config = dict(
    fusion_encoder_layers=6,
    fusion_encoder_head_dim=16,
    fusion_encoder_qk_norm=True,
    fusion_encoder_inner_norm=True,
    beta1=0.9,
    ema_decay=0.995,
    batch_size=48,
)
Rows from block 2 of the fusion encoder, named by matrix and row number. Each number is 128 + 24 x the weight over its row's rms, rounded and kept within 0 to 255. All counts start at 0. Numbers have three digits each. After the name is the row's rms in percent of the matrix's.
# k: cross-attention key (fusion_encoder.blocks.2.cross_attn.k.weight, 256x288), inputs 0-287
k.168 087:114122132126113089187122151113107144115114168105087127093172102163153082078141147104161139121108079151118126085118152101109093178096103096122089142115080151154134143139135117108101147152127094093149130132112116153108157155142110132117152145118123148152165132123098127119139122131168105121097113113113157157092132113120155150139149087099075123142172107127147080095122112125116126150121100128125127140111109160106130172102114088099142095100152139149109115164169111177092048090168120111124139159111152111098126144149133080097117133161092110117100140151116138170144124127104110082126112100146122140111133129130145155129156126146098139154098135144137142124097154128114145138111102103079137109114116139122161092131150113096102110129096117109149148127145116122135144119159122117095130156155109118155140091115084093075146110137134133134127179160101120131107153120150113115
k.169 090:133154119092094163118107099162150086085104103150125141077130106125128142109101088111145077135106125117101134096104104127088110078094129129109117111104177122116116099104108083089120094117113121100085086119103105108087119140097122138126084102080159147158097137145090118128122126114123131136121108106124110126146131098167155164093088106106124118149122114163095109119146091113114102099126151115120113104124155094154149091112162106094160159092136109086134101125109150133130074102110131129123129117117105128113159152152138115103142088088105131129120122122126128106131170139115121167078151127098150100107094103097140133138113120116062111160125105130084110124134147089196143140097139097110114134121126125097127159081127094158085120125110115098101102121104163134130117119133121131186112145097132137138083152135107088138144141133127098113121113102131101119130119154108129115
k.170 092:139135142148140107074172121163160119176112128135157083113105140165152126153125124113133158132085143127153134133121146120142183144117118133111125088128157117133116141149131130123141109129133148128124135117121121158123092098098141133137105149129128150114108118169116134093140086111143173141148122130107092086143100130115147165109097149102101130159112122164084148118162103131049120107119144116178106056151129120118143134138099135128091093110105163116136125148124092130133073073116123135133174121148136132126153123144136091117138154091157171122113145124110122116068135114159171158119099164110131135156132137137085151143128155132119109142108138150107113129129105083157134139132146117134159169107110118122120192113116124113110144157136111080094158101099110153075099116174110130122083153074104093111127160151145160118110128119132164138108150143107146161088121140117141167
k.171 094:111140130147138142141157125107119153117164107159115125129126125123135102140123132121136110157122125166172145137139145140120137119146132098169128140185150117096120159094118148137146162115137145124158173139116136123156185126154133145126137140155134120170143171111115169167126133179165127162124119123135104146121149123125122133134140138151157125127139152113171154163152134130141157139128172111151152157117126162062105124123154131136084148137140125162147144123113146106110159112149149154146132104114166137174165164098162173153120187102165099137082140154136127146145103163138153132155151124143153149122137154119145176099147124128184122158159141153152134110124136151158158086136126126152097131125189163134140144168107154141170095119132153160180182093133168121150132162136162149141138141120126164124130210150155108140154147093123162120136122160122164147160139113132143161
k.172 085:104113145130132128138138131113128151099132145119152096090137158116128151074126138119145111101143092126123124112121126103168079082113135147123085101119085065191106152153121137085075120165140101115079104139116115149123078129129143129114093135121137096103146088163113157096104118108135073099111095090111171123148130073141134137094107075086171150137141100152135133134139134106105064115079148099132114124135122114149126151101101104129164105121109127137144126093150129084108119131131083095116143108159133137130116076160119117096151133168161140072137116097131127136144127143119094120107114151128076147141119081134137137110137134126122130120140102101109120118104179115127104154124129121097147105138128110117123109114173099096111129145125098092153122106163142099123134088129122140096082142127110114129135122146076118098082149123122127126088115118124128097125123136144134084
k.173 082:147119124116122098135105113145094144150150140106132104152116107158105118155133160129164162120168102124112133155124083170146156172128144161134085142200132176120098170154132113112121162136122083080125115169124129132127124161162106135116109158122129098157156125125106099167152129142167129086120132152131133135108120178166084122142169163113129108123156133142145122115186144132156084115119128149131119089111126101123146139092099118111114154137150133130146122119090094122137093144153079125129131125151107135144095147127143103105123120137058154113125162174155078136125134138100130165134129155158114162137127144156115130100174139118144148118112178162130154157119121148132160124125136148091143100131167157089116093169130129161112154124151135135118115101173117131167133076107115085105166151152094117083078097118131120103118139120108132117142121136112170134120115108148160134
k.174 085:062111128090103121112120129160151117136135112155122177101137109112101092113137104113090168099122126162107126134152116096136148102112131149090113113101153132138128105112093139119094114169118080117131094120134133171117089107089159172175118155108124167091083120131125147117172087131128147111089103136088131102149133074143143155104133115116178136146123109169102113126135080139090115166123107118107112125099129118090119111116119123107107106105104132162145151099090125113103089141099133114132098118134140079118113114129130131108158130149145126121134114143109089127115164114079136111055093083120135114135083114148133159150106113111100102114133120114093106065144099079137107136112162138126123114131112130111115133109089121121109112150132122121112142087100045114151162107131144113145097122159134116132106093141174109149110124134114161131116137117142114121095130128130120081
k.175 078:137099105135160118133118128141150116115153114147145140102112150130110164111104126173076136166117152136126147094115140145097091124156114160125114175078133117110099136107176130111140093127099111111115145139153167167112117140091101127114127180145190158061117143102118123131113128134148159113155137116123087147167122117138090141143135062089109130151116133113110121144105120147125162125124151136109172124163089146159110131089153120098125147152097123102109124141160139147141101101089144167154085084147158134129114144114107154114125103120100164171134123118114148166113118123160146127136110107130134123093139128131122118110127144181102120101157142129099146148163134070148112122092157137152139160143111120152129148103101131107139124094128135104112110099139143109121106123112161107133129134078116130126111143078146104134139115094149108106132201125137141175161206094137123092
k.176 143:137160152112118123161116104118134176104133103165152150168146139138106137134147129156158121121164147124134141172161169162147135154151166133158123165117145127139103141135107156114133143152094150106140145131128152149137150139131152127146113151132178178141147130171162114150180125119147122170173142154165143124129159157160169135141144172151127163164169111155158131120194138124147124128133143145142142109113127147161114183144120133135159150109136149144121140126142113152108130143164114155136136128131137123144100168121118136166154149162116153126127136169169129165157142135170155128142142153153107146149131183155184161162116140148134169171132160092138115159125139136132170149126162156148134134160131089130133166165141120177172136126118141131152136116144135152124180163155099148112166151160139151124116109161150170151166137147139128150140135103189155116132172150103136125
k.177 094:168141079096125120163125112118114127132150099132145094120184101108119090089153186141189126146136135114142121152096109137128188116142194115149159146129095081126130112136136134158119167137149153126093136122157130147085098169113160148097093087155156167137148129185102143168174123121100100151152162164115125153145115164183146142163177143155099130157163110142099142139151113119127144137104135144135093113110137112095143135153161130131129115111163124112132129122130141159141162147094143127142133128137108176103123107138130135163150130109118149131108108120089125168137143122110085137146146156152153096135147135138138099108180106130127136094166133110149109124149126085129152135131130109135139160158125135154173135156115121120123121121139170143156117162170167149125119121126106142099145140109185128094147139148154141164154139108107148137122150100125163129146163167091135128
k.178 168:113095134163141135076127152121109067135086159084115122132080137108117130140076135110127124115101091132109139106119105087087127123095104114112111111116097121117135117090132102134102099089153106139134093081129122081114113105116090127141138114112114094116113098129090120110102111120134140085111098084089110118113095096087108132112118084114139109112119122100094131121064109148103148137136116118127135143148140129103133063123114124148093114132078100122130085099107154112128101088107130118125110128116118116100134113118153127062094135118127097149127113100106101092082127134118123113093104079084133104126145084102103110093136103114128104120111114146125120100135106117115088112133109086125096098109109162113123102087118102105107135131138112123092112114096094116139096094132144095140118116077126152123140130091111111097088096120095129109093133130085093146097081105144121123
k.179 133:126099137142140124089150144119101092118116132070091126125102126125127101144108141122129113136103131122102106105120080095085103124138068125060111116104114146137124111090131104145126096097130120128124113121122124103113124106100093102121155094116113097121108115083099132132114112132123181108108088126078097156128090108072092130086104077081130091132118168110094138136085105137113144121151107114157113123134148153128100076110119127157094100123120106115095113094120121126135118096085121121134119108131101111115150120089124125086109133146107105157114145098099124123109124140117103098113089089095144112153136085134102143079137096149105096094132097136104111069148085125109114127142087135116104152115143168121105108104120079100137163141132102139091106128122100086133103098124130066153096094132122110154142117108140105111109126130124136099099124148100110124096089111162128139
k.180 119:120146113152136155099124138126095145084109186107105140128080122140137074114096088115119107089129100120063115109165108139106086122100122148087160065134134122118149108095111119143148109093107085112097107101135115116114103092135107122118106120152106099111124088076107197120098169118145146098107094107117117106131121103082096153125104109139108108088129132110127110106096148147110113112107151132135145176134115139113183120118125131164138178137149149114116151144156143116132103120115113089153113086132109103110122120127134082107108134132145156139105153124121129097130118137090128132115082108118172152145136119142118122087145149119111113135121137117141110101124143136107100149155123105130094106117105193147151116084124131112110125122141113169108097073106123079094119142069145099162117116086104091153128115132096095133117087124123103096121153132149126129125104098157130124
k.181 095:117125137141088123149106052133117146146177131098153127154173154128126145087184084127116141151115103139119090117124190129164116145128159113120139125113136111118140121131111109092139147111140153107096132127148157140140140161084179119088097104154118120122089140114150145129164159152111084153179142123158113102109169172129164138134154161179172115089157144098132136143179157137138120110088110130118143157088145099094113150082132122153099150147160118112137137109120138168154138145111106164118127128122149126127091139104065170109129111125132120130126116153141116164190119145099115139130167146131115145091169126111125133144127144068111130123132136105151128152111163087140161172146132136141147128149112148145144118117163099148141122134131171125146121104180137132104114101128148131109133108130115106122117134139143121171113128144152102130119158133187132163174140107140115111
k.182 144:135180143115141099148126116145118135126135124157142140157163149123110135139149104149116130104160149106132142152169154140187121155149168145135118150141156149147143129165129149114138163126098113119142141180111108181150141133155155116136142161132124149144191160128153141109166126136133138176133142168174150141110159167144158139139138147143139152140144120178139128121171102135116103125132119134142113116124120155153087173150118109108142141125142174121137125136141110098116144117143111116109131155151154121150146157126122149152153128167148142111112158135167107146146143116133125109147130161118114125139108173163136154184113148195168149173169165114111166181118078158144175129142171126122169155137129092135118158123159132111139130125121118150160169131123157125089177139098137138151141135177120099125090101131146144162162137152176088131156135115169119120111124183088158135
k.183 108:173142094089106125141116118111176185116152115149152168119138145135125130123149118105143165120161173124130110126165148154159139151144143145144116138103135111151094153192098129142142134143110136144135171158143141125117126155132163122130088108114135174114154131171147125143156139129119143170166159145162141122139140137152144108137146132142115151142148140133125149108189133136150111161130155104088110123110100129136133165156151146141126166158162118171181168113155115159128138149139136161107146159127170143146092162134143137124123133146138135106133145162135162161116142118149125107143126170147116114109141142160158137195133151135113148185096122099147137147105167117134134168122117165158138135187120100145109169142132160173101132114120158114132140157179156088115156142155116145122139133128153106143111118156139151157127125148142134142161120095217152140185165137130127122
k.184 116:151128085078118137189104140126132153090139125193144109105158114129149122123129201131134169188140129145143113126104136116159159163175165130164106178137139130142126143132120127121135135137163161103124092162126180140200113147127114151146124128125162120119123167198152102157155105097135127153159164140116137131152119142144139107150113128133153157151149105149143148139167113130137118137133110162093124102124143138133100163126171115115134125091126140150169157132120105164128141113118138133122154159146121141120140145141144133159153163117157147158150092127131157150144112133146153111151150181151111139139108149115161116151138112156145143153083140155134124172156200110140138137140170138124135135140136092135133163164104141145145124118147131093141104152149142204135113136142117148101137159147184126109137100159157138180132148138125151143135138101125142149145132151138091133
k.185 145:124101151147133146100138152113095117126094150094122120094092123124162155166125139106113115092117100132099097102114124098090104084108097123092121112129139113129126097101108106104104071114146118156077110105129120087135150117124097120112148069146092092128096067090111111131085118142120148105119091106098110118117110102095062111126106098120137094119093144107101118118075131115116133120152116108121125128137136110098147063107126134159107144135126098112121114106132144117135087087120111135137125126128096130126141098116143102113103135106153122181127112137120106062097074131109132149090105086108149144124154107139099096094142118103112098100106095141127097093131116115128097130134102083139081093120125140117142090101143118124131133131146107115126101106136098104149112121129167117134111093084130149171155134134119089085101094133095119107123160142099136138120098105188134127
k.186 115:114113136091118117168120105133164138151148083117173124155138118078140112139165173138121162152131139104147119115125116131150164127149149128150116190097125128116112158125118148170115160154117163119142108133124162151135098176149136142151140129102176144129121163181139118149130120122137107137116167173123149133129149149164170105122176143135111170127147113140138126149166139097121180134171139148122128108126156109118095168146133102089162107117165124130122126143080130167164165129112131131137127138130140142162128149177123118145166131115112156147129123161120142176085132118164135145101165143148105104135141179128159098133140133130134125130145087147113135162128132116137139106081117135136122153142155089146134133159091124151129134141123115111160127191175132192140106131164110162090149132153169118089138136150138169142149168129145178175156126107120157169150148135114106130
k.187 081:135098163140189095136090131150134138124121171160161078093094088123126137132117157132129145148118143161118118140090095140140141111165139076127136111104142162119092114140169127151132143124139134112147132151113117141104119094137126081162140150123103112131124129100116119160114113110162131144109196087092140148137163136135117137145131170115066102120148131158116068117139069087090097155101130121170130097139127121117123132125131070111144098126120110132124121099123100133144149124089111107117154161171141140142179161140156123126109108155101110167128130126132130142104166089076129127099166148113112088164126173166135080116182135139127136140114136132116120177121118090101095111177153122138139114115117148110098124110153094110128122141117097122128143111095154105141131116093116069103154149132118145128151093100145145100111130098144149154144125131097124100095119153146121132
k.188 120:094129134168149142079139135141115081133081167109088121148113149120149138132098122094094136127105112129144131140127136107101115107125082114106142112125144148110132106118134090147110097083120121170108116089121148114112089105124081107116144124090090104109094074089137122115103094134138166076099077094085120121123119065064104144151112084115158112121098129075097129104082107140112128122160120144142132129128113128136134077092111112130107125109098094139110124137118137094121114109110124113121108123101105089102126092080127118079129135123121089117140150101111126107118108140102116126132121117078163142137142132099097108104107128121132094099128117160131139105132088145095094108143085105088137093113098120119140117062137106125091130145143084107105144097099092107127116132124132094151119132095123128149109132104101095118118104105108113098104129144112088131085092140136111141
k.189 114:152130163122146115127160121145130162130200060141159133153133137134115116135169109134134187155149137157150131111142132161137152140145140144167157164162127128123118156154109188128113135162123133129148131149145146177165136189149141132175113156094140174149170155172125104105158137117114114133130152128138138155120139135170150098121157164126138151135161127146164133154147085107127122113098149088137128096119173142129112173184104141114128132087130137136156122132118095139120148149156135125146116158149110131131130169141136108137129148152109124119097122119138136177124185106139126145132155185117086145140129173127143153174129117151156160143142143111122172189140088124139144137080166131113156132119172100131106132140112155106162139128128106145161168141147139134103159109104126145128114135164140128100129097103145133142172175160148132136135112133136104141114135160085120150
k.190 097:153137112140077138114117149123125169147129122123104122142072135140152138130087113107147109116138102121089169134146103112110114119130129134155134130099126093122143095092115109098159125110135146134115157114155119099149147138132114135100119082137157107102113141058112135122119129160101149088112095103099121102144140135109072116135128087112113121096136150114139128133126179162129133141127096118081165184130092124094094128110159083187107125134126086094119140147161111128120075131118154113120102118092116193165118089076123108117105115119137090171153093131108107101110102189117134121145170129147178114154173110130136138108135166110155101134139109102117127110155156143131115159121134123164123074155147163154152088117109113131122163144130129136116115109120095154124121165142123135131125086108132128156108140124081088096130094126106091113116126131153122178151097134141154116
k.191 090:089145145158139128119120082141090100144094132143101110145100168086130157151162102111132123109123140149109102137128134135142081107105144135091185119112144145106141137112123065149143108083107133158131127110124114149147124089144113133072123099129115132165156125054157100098075114132129136097079130108094145117125101127111103121103168146127138119113108144114093080122129145111131126119116130124147153127125143137113079162128131141143109174129116111138105114144118120085128146130096116124118152096129101135104153146105146133101120125147085088116109180092120078131100155095103121104151133082081119105152123158088095099132126158103148085140146096158131072132109078164106128120128135112153131116136101136139116101105111168115121115176129084122085145089086153094161133130118168108147098146143117120111139119131103132117108112126119158099137146155124134159073123141140155122
k.192 100:125154141103129142165169123137126171125140079157123139128157126140124134110116119141127128179131124114146084133130150188110137169122151119135156168143138151136147136122144135138131159101144145149131106122091103132137198132162121132169111145106147141175160143116140139122174134133146166169155103141144142125087127135152116161130159140177116153112128172127133101081090147122142112132148129158150135167138138153180115124157136147142150145129129116105132152127125182104199201146095135158141104148119120167102124131100159151135135172148163137128114146090157133175136159156142103181145150152133119085123126099133158155149159109124166135123184108119149112142161104142119092124132110145150120144139178153122166141160169161134125139159151156136123163165118135137173120153138126178135145086170136137115156151145121122124117116121133107144125072140135135114132128155108139144
k.193 093:146148122102117126123152101134129164124135117105158146166092122083132146133100112145162144109141170156146129147132130081130109116114120137168138146127124089148114146102135123133152113125126090153129186131110204099138125089117158154143117144162122103160139116143102112171121136124070135142140114122124150102137087137095128104177167122148163122096119133124142150142079120157130114129117154108154147097138129138117123183126169126109167154129127122103128104123130144168116128117130131114166126096175176139115141100128126115127143136128105128139154120130103140138125123144173140095122111087113168160145184123130168181143132127133103088117117113177111113144183142100108166162162166107135132142141148162091139082141147096069112178148150133139177136141163106117124108161156137129095136110136153134155095148140111135075104126130117096174079112114123131154109109104114149114
k.194 083:132092137132152150139127151127100087092104128127119113168135123106121090100173133135160101156127129105125111136119143114120118128161112174167159158142117149129110149150153152125129165120150128101130140104139178137116153142186112116162150159120150104157164130102109104153175156163169151134119097136162120144120126178133153173153128140163117153100112125133137079101136134112137150144140143147151116138150116141158130090161120149115139120107156152128139154143122146156156197131100135134157103119121100121113148150089106158151117093140112138141153197153172115147130134146154142151118126130137109148161162144116128120162145116135185139153160120105172064163133116118098107126088110142152121121125093194110201123140203152129116120143182144150153138105132101121130155144126107101123147158138143141112120151140122168103145136141145128137135123115151130171169143150146121122
k.195 099:143150072114110089141104161127107136134103140133110136089130111144150101114129095086102125102104080126089142099132109080169127101109158168156129149131102112112151146163115091122126115108150114070126149117145114194111103174130118125092141135098080130127155132117111137119137136103126146109123164146096142162146133119168150176144073130133094121132158127172117103111146094119109143110098095080125115114130094081150195145103107114149145157118144119134093124130143107123125082103103131092122099174077111112118074098133052135112149125131161167098160093123159147126160148117145119121136087146132154130120114146145115151095134118129107101130149109114127120143117125137148110134146115123129139130142113109112130104119137122135108107110139171111115133130129099109100079115120124121120119177093111111126088146116125136176104122109141125105139111105138129075143134110162094072
k.196 089:191143121152145146109110136124114160122123169157142098114143106161115116152116110124147121137173127151120147079134180140134111098093160127111073105155098116114115110148078105113095120124109135096132110151130145110109152144063127130095131117087115115095118078094105152135117099116111088125110133145123089148137110137123139174140077136106142125119147148119150135101146154104051147151090135107092117087104112089076110121105144155137148132133145124134126102111115162105088121124155125117119132113124112113144099153098140118093147102081102111134111112094119155142089090107156124102122121107130143138165147127139134102106121107113122088163105164146110113079132128129127134135166165116096097137146091094123135112082103088119118126081140140114118107134159127085143097091132107149137072156140138133129096090125107102146071134139130072119097154115121115119129116108112115111
k.197 101:102126147140143133146177138134150150143139120133138130172146138113118155105118139152149120113154144103172157148121132127129155136148109095131156125132174153121128060111177151111137157155105145171179140144127134112136156090143150123146134104160156124161123134085172128135109134154122156155139114128151125096119131156099164095131172149171131133126123161100118104130142124144142145131154142150136167179151119152135076124167101104117142140162147123101151112086106118128127171145129123153158103117150128140124157132119147140160100148119120170176141127149123126077121142144144158140130168103105118105129181128084126164169138108105156165117141094146151135169157141108093094101126105150127106094151190149168139143137133150142155163156098123132144173153132114157131141130159149156163163135154138174105133163164181122094115145131127140115093110135151157171122097113132133176
k.198 106:104142171135141125135176136121144125160154109129128128165138172145133143114142121105115125148144098098158132146140104162156133107132098139129112164112139194150145138103073158132147163136135116164152131122106126146164158112142135102175173129159130156162133115133129098113177168155164130183134131114146138123123127143094138108093176161162106168147155155128172119113150131147174095133148158164154174182123131212136122120152151143109144108165155128127126153106110144143125171157162158161150136134123150124126117161080140166162126125142121178141152154156166116117128128153112088152173139124139094135119114125146151143142125159130182104110157129088162107133131116156124135146113097136136140123154137134121127110161138149157133141146116159121123123166093163098181136124129133160184115113121137143116148157143116160119135122107176116140145129135145136143148116136162136165
k.199 077:172138123132113120077156130119137123088174124099176133127194106129161063116093138111121152156176105099166118121112111138096124160072111153167107124137115123143139123095157116122124106085124102091165156161092134150097139172124123128121139154175129170103086119119170116129137141155135117092177118137094139097130175149144137104125122120149120183108116125145150130121131151162132111140140108140139143104158091076106131083111115154141128133075124099141109110118122129143129069122132092154143187081138123149125112105103135118117127100137154107120119129174162170120126112079174143116114104133144133159165114116117164138123155136099113152134147128139108108126149141131135138129143097136111132132106168118160151105145117091136150141095149158118108134135148128082143143126097138145077172160115124113136131117117129160145157127139178130129169128111118102129141157124097150111
k.200 094:146117171183124134119165119157125128130141107109139109136112106123119145168152164170131131129110135128129088171070089126118115093138134104138144158154095133082133104111141143133125088174162144109097146202124137075126154090112175146116090169159119087113135120107140107122111105098112129151129128110135114121121108120111124045121127107139137103154086116110080116138134126119125112114115127133141123123113155133122079104122125114113108136125105078109177114145113147140132145134122138122126130134178130132130153140190137140162079133106099128129149102154079143035097119168144171101119150138117177081119123106122110146096103081117112128118110126129130135100132124110105126142114113107153106128116102130154138150112122125106129123176147118135131104113123108158130158172140123157123135110136122172151156104110151109104155150108096143136116108153097114159084088110119146140
k.201 099:109120085163135119110095149128133114088136149142127129083117151162122124149076140079129158116124076147084141109123080150143114108120093134083119103151091116129103136128111100117149082136101121116110111144138135128098078174076122141145120122102093131094118130118145126122118110103112116073113154128084118132118121104115126130158055109105169124146087087149150123154114104103142098156144124130107139083075114125066150129089137160145108127117119127140137108119156084089115099111114101114105141155075132104115092105138098104125160129137153117136140148120106138126145086085150086119118102129125135137116113163122111100119098130142116104131084165131149134146103087142107131154134116135085157141111127114141124152122124080116121120076142085131111114153083120134077147149084113113123104146128146099124104096094128095160110141132094146103158127122149100085131122116142132105
k.202 110:128097153141139147094150119121155079097157167094116114139126145103131177164170142173126125088119182142150126130099121131118101101132130103098132094127120110078126135110129184132166123159134164136130124113122177056124105067117144139148122115135162095125102111119112083169117116129120111171151140107130095116129088166101114085161125130099174101136076136123096150127126128146124139151148151155145109148123126147119063127104122083113102101134135106090144094132091144137118110112127111149159138094168136117133143144119116137124101118090102116159147126159073136074107141123130181146144140092126122124141169086124096104117123131128115155120139111149091151085133100135148101101127132133137081091131145139098148150130103099101129146150134084126124133131121109138141136168156145122140087148141154163112153135109131101129153131121117137128089120120086156161113102086123141115
k.203 085:164138201104140086118104121101146136170094113173130139173126117105098101094148117124107146139122135116168119130155125133110122165134095116112091123134140198145178140134162153135096172135139160094131082141099101130110168142151107085127146161164105111138143162102132121108129169125152138136130134129136130136105128143146127160145125131157079116114148109153109099107110116111164171132143156130158152154138151145151115089156136086147155121137137126146169122143143105119147143152134091099148172144116144111120151117114128108158131105147143169131120160104128138152122168141123120167155157141079115125121119129114106142136125126131101158130170106163120154180111153152124127131099116094117147111129091160132086191147135166154137117122100139111109141153085159136116153084144135171188096155128128164100094100094144129108133101091103149119163099139139141098153161139125121128
k.204 098:153115087172109134144116132126151103120118153154119127107126135141114129146118121143141143099131090133069141068132101100165122112113104123087138083173108118104117111104102102109119135117095108076114149103148125078136082167121114109052080109141134133111146173124114148128106125121132130097101131107112136129142139145111109142152089127091137154153146083147130111106092106116110120143088157109115122091091094111105167114070127130128126129097143135135135110144149139141125086104129122148095128135089109125099097118111083142101125115119133140089122149095138160135133070133117139135105128123130149142111110117128135118093131126130079107114094137108094123155112131109128148156093155104102163127116099106118136151104090058147136101099128160127104109103118116112078132108103126087122099115084130078094136128115147077162152128116105103131158127141117110069112157140097091160
k.205 083:127101116082105120170116116103116144129141161099095121132097156143121150135156134112126124105089120122140121132127108110144139128122138174111136118150121096128119138093114152093103166108135095137161136122119098127150120126131148100097109110078101131152093155088110164123091134102077121149150112130124163146093120122129121133118112124133151122174094093142121094133109135100127096129148104110140127137106161154153111096126123163098163155079106109151140080150132096060099122150132099087111102153118142113151092141082116125104149098141086104138093127128115137134136156097119100065109150131116086147116116106093145139113105117081117125107150107145068153167123123115142124104103157139125116137115124161155119155124157166114129139133069105157134171110092144108110130141105131149096162136136084129109157061089122118132098123100119165106148177132056144137115092125117131125
k.206 099:135140115109154117122140117132125145176126064126146152141152171118099122126160120175105125160131161112152109169115122139102117160145136101138162121086152130142147087110140141170129160152145158147137160178153142128183198088147153087195115144138102136122139152134176120105118133137149138171125092102157137140155108149133130120101176141163124128094133142102136131112139155131137141105153147183163118135141154169133120083147110082127155133181140126128160132103107160114162167101155119143147109122139122172115178156112133140160140157156138134161109157146157125127155171152136142145140148117112100091118125114113142141118144147117149141112178147119129139148139122126095160114129100167155130120138138165144149153145174156108117161152126117133142140140127110140129146138104101111156165144149134187124123150070134141114140116119121168168144119126125153142163116166139154166
k.207 077:144135154131140082108178136133144138133097107119163120126115120122142120096114113131116129166167158124134133180122110128117119129148119094167156141136104124129122141112186111111111127125144114145134119129139135169143082145123118141185116132136166145182180145109123157099176106141099137164115122123151111135153093137145127122155163100175095088145122096113163139127164121115127105142175173114121144110145166161108120162140158124113116095105099145146107141108140103118163133140108056119127084171151106103154140145131152169108161181138127167171114158159107107094123097125133144133186155123157114081123146131103148131148148147167102178099160105151151122100142109122151142119108122132120146137129126116106142120119161097081132108184140165151160146145144133123100160157100178134138113108117075122126183120111120132100129093110125156116139117109129147136098130140115129128
k.208 097:092124129128162087139147158076119111115114121091144148146111133113122113124130164134129140105122121084117160121100133154133166150129150138124107108118125148158118128124160143125142156179162150132186157158120160180155136149152126114112140189176124162175157148105128102123153166162150129140145120155147137131127105099160147150114192123141150147087173134128169128095105132173160150124136149147148146131169118131178110125118143128140156106115103135152119168135125154140119171137144094146125151091142156140095163146102145133092142106167149161156131132111144157171177148131109121150153133122192116137133152107082136141152115159180140117085205128138130116168136118141115105106103124148119137102156123108117074141136114126151126103114143155149148148134132147112116132136124120152134147132161148116095137122133103150096102097123158154148169129074128132151127137135078112122
k.209 077:158147142127139155154078097140111214100097130163132111136138118096117126145156138143139078115109096137075127109127129091124157118124153108164153121127145147101127133136094104136147097108168131107120132097120098155113121091073111125160141133148120110135084114147130159129085136107113105110128144153123118125102163127104170102142119086127130144133100157118070116152134099113124116135114109123058122164087146137118118139171106118151088189132132133112135135148093090135120176145165129087165129119135110125105149156180117099102126107116105096128107136106136087111111175115139114111135178118092132145142098148158129168142102148143135137141124125090110112107145105121111104144103106124124104109103124135175129134105156109092159121114137092096159134139134123136111142134150135119137141151105143138109086135111198136128104137169111126190148134161157150119117136153079150133
k.210 116:162135131126109168081113134141142116106120141117113116086090128134123144114142088136123101098110139134054102118123135077146098130128145105084117107126113097105116136130108119130102108117094095104090064140153100104076115114115112152102112112072132116086138093154095083122106112119104100115132129093132137092092110112107125111113097093093114091131095110130097171109147118141108112135106084111098102094099126090105118126112120083121103123120131126121114144116151140099110088094120124119100122139107116108126111147128118154118105141084101103122107113125095116120119131080137150075104114146089135129162085136146128136128084118102100114150118127103109152082137139099155116151116127120150114152129070165087099129122140127131112102133141112104098098119075131130089106113098099097122105160144092083149100112113114113165103131145091122116097127129119101110068120122103113080
k.211 092:093138136165150157140080153149156121153158155130115158174103157156146154134109160166118163171120163118142119155176133108110095123144141163119118113154106191098166157120118156178112099086139107153137135141134158113113152120158116105133157094122093114127133132112141172147099166129112136085124128138123140143150136163157134112153111114111147106122150126117183100122127139137131149153164113185120161143128116151113152117159143137160077175169115141148122147141123103102149120059095138129133082139118150113148140129165122132106109170131104135120144141172123142116196153125134186160158173135134166163124120135147144129138122135107117098159167104154143089106131129144114141125124116117165145150132160148147130122125133152098081115150147132133114134146127114145169084115117138167166140112128108108109149128107178117142124151106121148128098103104144146107150132113159150174
k.212 100:162112119158132113123128116138149129098140151133124119116109094142151140148140103123132117112110151132096123090089108085130086131070126151121115129116136118113050128119103123118097093113084096138108106145163096071115111093118131136105121104093074124097126104145103117095088143088094108135169134126094124098108120120139106078114097131094109139160082108085077173128116080126118131131122168099108111105093090139124100146128112135126107161113115104103122101135136095125122092139095134138111169123116162122187129109107108104147114127101126119140145140118100105118094137119150132082119128106140117146147102118145111129150137130090167127159126127111118143125116119127133103138158153122158116145091092104103202142101098087134113106110135094108124112107095146146123079127152095145138113137113133103127122139071128117146097186127128112107042155117114130122146138117115119111
k.213 088:146107111096151118149078106132126154124095121164153153110132096135127112100109114153092121170117101099123127142122114108129091138090062112108128143130121102130126160131171139139116118134133139127120155083132144123104155171145145107136086115128201173110162088099090092161138137126117112135135178147150140163142106165133131178165138143111071114131135107150145138168182118128102152152096159076151110128105142138136107133098149118122120105106118111099098090130090107149132123150126124173113147095147130151128130157136129168152171140129082135114154163155102135127116139110126144151127124090112122118133105113131151133148160127159136112118133135109122137107122107114131099118142110135154149129124107085128100173113152097103145150123113134124108154115151102101073176096109094129117100130146097063152145136123137159136124099168125140125133126131173179101164138122060099119
k.214 087:139133114152145156112110084128132114153114159141114121139082142194133172139100107089131160100136177178108100111125101107114105116110117126132103114155125116103128129118080115128112146099108088143174105120165128108143106096119110096100113091135098124147145119121102123166129129109113103119156118137096106145142087110127135150122138136118121120157081112138103112137109120117128122101127075147082150131116121149126083132142127136128076122142096110140133130106109145095161096120104096136137145150128092123104156138131110149093129178065110101065155132105122160092134163143117150137116146142079154125122123154169121100146093179073091101177134125138152110105132167106164121098131126130138110158116107152119150105161097138120053129109161124147107122109121103173141111136123146127153142147132140110121132117103122096123129144128082116131053167133119101147110150111151116101
k.215 100:115149138124148105146172132104134098139115086103111165164125127091154120104147146099098159104116126105135159133166072167092106155122117140121140162117114168153122124143148147153139154119173141124131144108127117201157164151165145143125155122160144133153123125128136144143175154145126136131127113141190122162153130120124141142128110160171172132142162178096149106090137162156119124123153154143142155170167126147141131143153123119162130125146150109142124141154087153112162179105150142182108112119154150140152159112137125147169107149140126157154162130103152125145137141136119138120183174099113128144138162117105115166113158177150176127110134160168142086137163117166110128102105117179097131113087169115127125113150126163148176153158137118123135127150163133119144156171118154099133152112144137153124134149146139162123134098134137152118131127116122132117163079150121166150
k.216 081:172108104135130109116166094100117161084103065108136120137133088102126094147087105135140110067139128121156138115131122120108118109107148079091085121122131095099093105079130158137110124143102154096123142127098078111141113105149107113123114135136163135139158118150137149166152112138133075116122158130121115132162163118106134090132130157119110132097139136149135127122136120170105151121126100111110133117065107146153112089136209162145140108108104141142193132157130107170137103124125108115115118144138115110151102131133142186166168127165126164124108150137133153123118121114128132105110096127127101122118149112183124126164113119152131138098119129086126071130128137108124133156108110120100130134171138125148142165142121111090113110146092128145116180113181126147130178096133054090107115143112113126121142109116137144144115127134110078133131109094139157158167108134106114137